{"arch": "resnet_bottleneck", "dataset": "rendered roads seen from a driver's seat, with toy cars, trees and houses", "train_examples": 72500, "activation": "elu", "kernel_size": 3, "avg_pool_shortcut": false, "optimizer": "nadamw", "eps": 1e-08, "magnitude_pruning": 0.7, "batch_size": 128, "lr_schedule": "wsd", "final_lr_fraction": 0, "warmup_steps": 590}
Rows from block 8 of a small image classifier, named by matrix and row number. Rows with one number belong to one channel. Each number is 128 + 32 x the weight over its row's rms, rounded and kept within 0 to 255. All counts start at 0. Numbers have three digits each.
After each channel's rows are labels from the 100 images, of 14976, where the channel reaches its highest value: "strongest on" is what is common among them. Only what is clearly more common there than usual is listed. The data: rendered roads seen from a driver's seat, with toy cars, trees and houses. In brackets: how many of the 100, against the usual share in percent.
# convs1: 3x3 conv, stride 2 (model.blocks.8.convs.1.weight, 96x96x3x3, each kernel summed), inputs 0-95
# convs2: expand pointwise conv (model.blocks.8.convs.2.weight, 384x96x1x1, transposed), outputs 0-63

convs1.90:137168147113176102143149132143155097145104154085118124107130118192144135094151145216150144125189108128144130127129128169145137128140115198154128144200190128088106135144108142142095201132107178173118130149183137139128128158133172147101148218113118113123141099227120062137130128091173121122
convs2.90:175128128176128064128128128128128128128163128128128128128128128128128128168128128128128167128128214197128102128128169128128128058128128167195128128128198128128091128185128128128097072168128193
strongest on: dashed white line (100 vs 25.6)

convs1.95:098059172172098161170135204149128130113133111140116137146127128074110168115132128070200138134105153145116143141202138144115137128163128106134128136070100128124124145138124133093207069100128109128141137150075203114188120165110105135151138055123116178105128136059104196167118131147115144137
convs2.95:128128210128093128128128080200161128128128128128128128128128128128040098128128128007093128098128128128177128128153128128128128128200112092128138085046110186151198128051128128128147128128128128
strongest on: double yellow line (91 vs 24.3); dusk (73 vs 29.9)

convs1.26:124090135197085161137107158125128114128186102140144130194143140086101148117140128070141151121096162129128146121186137135115124104139115122128118122055096131139138141151171100112223091110098120128147135150081150128140124144136113135182130068153108210100082150084106239133096128185120128161
convs2.26:128128175128105162097128086164186128128128128205152101128157128128073128096128128089097128128128128128159128128128128089128128128194110128088128128091128180159172161017128197099172190128165128
strongest on: solid white line (100 vs 25.3); dusk (77 vs 29.9)

convs1.87:142167107095138121145192144147149144156089191131092135102115128175208128128125140145149086128154119154122113149109127139189139153121139118162148175165163114097105123091075142219088153181140133146131128128155109104128180124136186137116146134091185099136159057171220121149176138102169127109
convs2.87:128128128175128128169128128093098128128162128090128183178128179048128128185128128128181223154128128183128068194050128128128128171128173170189128186128128128058128163128128128213128128128128180
strongest on: dashed white line (100 vs 25.6)

convs1.74:147114147162037128092128089097094126135133142150150182130151079014127119130113156122118150188102121107124096137087130149121055097113115115111158137104150136164152090144140056128149103149110128162160161117124115135107128155120131139098113138143149142142075128020128090116128181146048121116
convs2.74:079128128128128128128098128128128128168128128218128128128128045128128128103128128069128128128128128128193128128128181000128128128128128128107128128128128128142083054170041128128128128128168075
strongest on: solid white line (88 vs 25.3); dusk (70 vs 29.9)

convs1.29:154105111118128169119138100137136190115138115186128159151129156105145126188102140113079084187092130134128151125108096120132085137099144095118221128090135134228152098070171110126090099214108105104128160078134109144096143085128140134175123086168160074159154136119134092116149178152141156115
convs2.29:128128153128128038128112128181128128128128128128128128128177128140128128090222110128128128128128128128128128128142172128128096128128128089128128128128128128197128028128089128128128084128128076
strongest on: solid white line (91 vs 25.3); dusk (67 vs 29.9)

convs1.93:119105127165128177155125120114114128099187101147136128201136125114129119139174119128116182109153181113128172113128169185104123109123128150140098112114145128156139188193174064106156158109107182112138107148138128149123112140139108179207122154156089192107116159106093190123107096150105139241
convs2.93:128128147128165128128128128128185186128128128167217157176208162204128111128128161128128081128128168169128128081128195058197128128160126128128178128128197128206128128128128128128161128181128128
strongest on: dusk (71 vs 29.9); solid white line (65 vs 25.3)

convs1.73:096116148131121128168207162188196128124108135128087155123095115110128140128125192121162110183124115178113123212131121136128142161158128117136142227131131151087101119128048179128122114128132087183116142150120138102177128135072136124111170110084128111128213079096119110161163164123128137122
convs2.73:182128128128128113128128128128128130249128162128128128103099128128128128128175128128128206128128128093128020128087128128128207128128128128128128128128104138128170128128128128128128128128096184
strongest on: double yellow line (100 vs 24.3); dusk (73 vs 29.9)

convs1.66:099095186187084168196157202151140117115145112130120162147135128086108186121128153098208143159109128182120128157212132146120140136186128122120136170123125138122117137142122133112185085124128125154128148176106221115215127171115119127124163094121121158117146117071113154185126143126128148128
convs2.66:128164248128128112128128080224128128171128128203128128128128128128058128128128128049128128128128128128175128128128128128128161128128099128128152128128128255128128128128128128128128128128128128
strongest on: double yellow line (100 vs 24.3); dusk (78 vs 29.9)

convs1.35:134116116128125127083070059069065142128128104149148193119151104117132098123135108106086135190114116082129128057098122108128025095116132117128124080098125165137152105128128042128128076128115128064159199124121076149105120125128147128128097095145130142128043125109143127094128179140120114128
convs2.35:170128177068087128128128173128128128128179196128128128128128094128128111128128128128128092128128128089128128128174128128056128093128128128128119055128128128128128069128069091128059128128128128
strongest on: dashed white line (75 vs 25.6)

convs1.60:115126156131122121147248169180212112136087139107105152101098115146117136112115189144157102145126081177108123199134128145133157228149123127129131210151145147101114120110040178134135122132128114163131152144143148122158119141097152121103158107110138120128186113132144092153172133100140135105
convs2.60:213128162128128128128184128155128128128209152128128128094103128099128128128128128128128181163128128088128068093068088128128241128128128128128164128128099128128160095128080092173128128128072169
strongest on: double yellow line (100 vs 24.3); dusk (65 vs 29.9)

convs1.21:110076190205083193181128172140128113103175104136117127181117116072106143128128128104137148134104166128113155128198128163107128119149113108117123143111122128148128162155149100103211092113098140129128128165117189116174115200122088139193128083128115186102110135076106193135115128148089164157
convs2.21:158162128128128128128128128160170128157154128242128128156128128128080105128128198062128096091128128128215128128170128095164128128217128084100168128080128191128176128128128160128147128179128089
strongest on: solid white line (100 vs 25.3); dusk (67 vs 29.9)

convs1.94:147134103043107065112134085129151128122055136138147128045141128082128109128097120173088101128131106123124096127062103100128115138082128147121150133138128107165149089082128102138063157128109104128122100093155088165108138097128128096065135162128121087088146128071132066096128113101123082026
convs2.94:128039128076128063080052081128224128128128128128128128050128128128103128128128069128076072105128128128128170128174128121128128128000128128180046128128128128128128128244128128128008128128128128
strongest on: crossing stripes (69 vs 25.2)

convs1.72:105089214218081166190123169150128109136162122151115141181119115109116166118128140113152158128115131128100136138229148173109135121187121120123126140120112134135128172154131120114212095115111138151128128190110190126184126200114099130147127099156111163105119140092094175167117135142110155174
convs2.72:128128128158105128096152128128128128167169128212128128128177128195057128128128197081128084128128128128255128128128128128128128128128103089128157128090128190128128128128128128128162128184174128
strongest on: dusk (71 vs 29.9); double yellow line (55 vs 24.3)

convs1.64:120119161133118120156232166197206117124114127120104156118099128111111165128105174130168101169118091205102121212154108136137164170171122129128155196134119140121094128128070177120113125128128128168118128128136155092181114146081128108108172117096128091113165073099116121174174167100119145111
convs2.64:164148158128128097128128128161096128184128163128128128128128080130128128128167128128128128128128198080128008128078128128128128128128128128190128128128097141106128128107128128128128128128128188
strongest on: double yellow line (100 vs 24.3); dusk (72 vs 29.9)

convs1.41:113129157128118111161218154184186119105121136128111194096112122134120139128090180118142105184132096168126120212145097138115158184165093118118122209130128164115107121105086181129118120119114107168128150147110166105180121145083123115077164101102128128128191091153123097147191192094138121096
convs2.41:128128128127128128128128089128128128172192128128128128128128128114128128128184128128128128128128179128128026128007104128128210128128128181128128128128089128128153095087128105166128128128128128
strongest on: double yellow line (100 vs 24.3); dusk (71 vs 29.9)

convs1.48:154154113080127074116128120132128111117042128142128077053140117128128124137127126128101121093155093122144090128082121095132123137103133149100139141168125108203152087070205146135074189128140101128135102112141102148118128081164147072081125165165134047137137195108135067125121077090128100085
convs2.48:080069128128128128128128128128128128128128128128128128040128128195128128128128068128128128128128163128128169128128128092128128208128128128128128105128128023186128128206128128128128128128128128
strongest on: crossing stripes (83 vs 25.2)

convs1.46:135141147107149088140180159169168122156086182113114164106108116205159141118139162161158104145185092162138106161128117153152159161147122170181138153181133155099095132106088145168102148128116128155104133133159147139167154128100182123083153162090137050112151078214145094165141134083195111100
convs2.46:200164128128128055128179159089090128128169128128128128128128128128128205216146128128128158163128194128128099090092096128128128128128109193128128094100128128106128095128128128128108128128128208
strongest on: dashed white line (100 vs 25.6)

convs1.22:095064148157093145154128191137128114105136120131133128136126139072112168121128131038177136124112151132126128128186132136114154128169128113128128128045056118119123128136128128099188048108128117139154128143075194122170128144123097132141135042121100175115111136076068204175102128151112130135
convs2.22:128128228128085128085128055201128128128128128128128128086128128128054128128128128037128128128128128128172128128128128100128128128223128128128144128053128196146229128128128128128164128128128128
strongest on: solid white line (100 vs 25.3)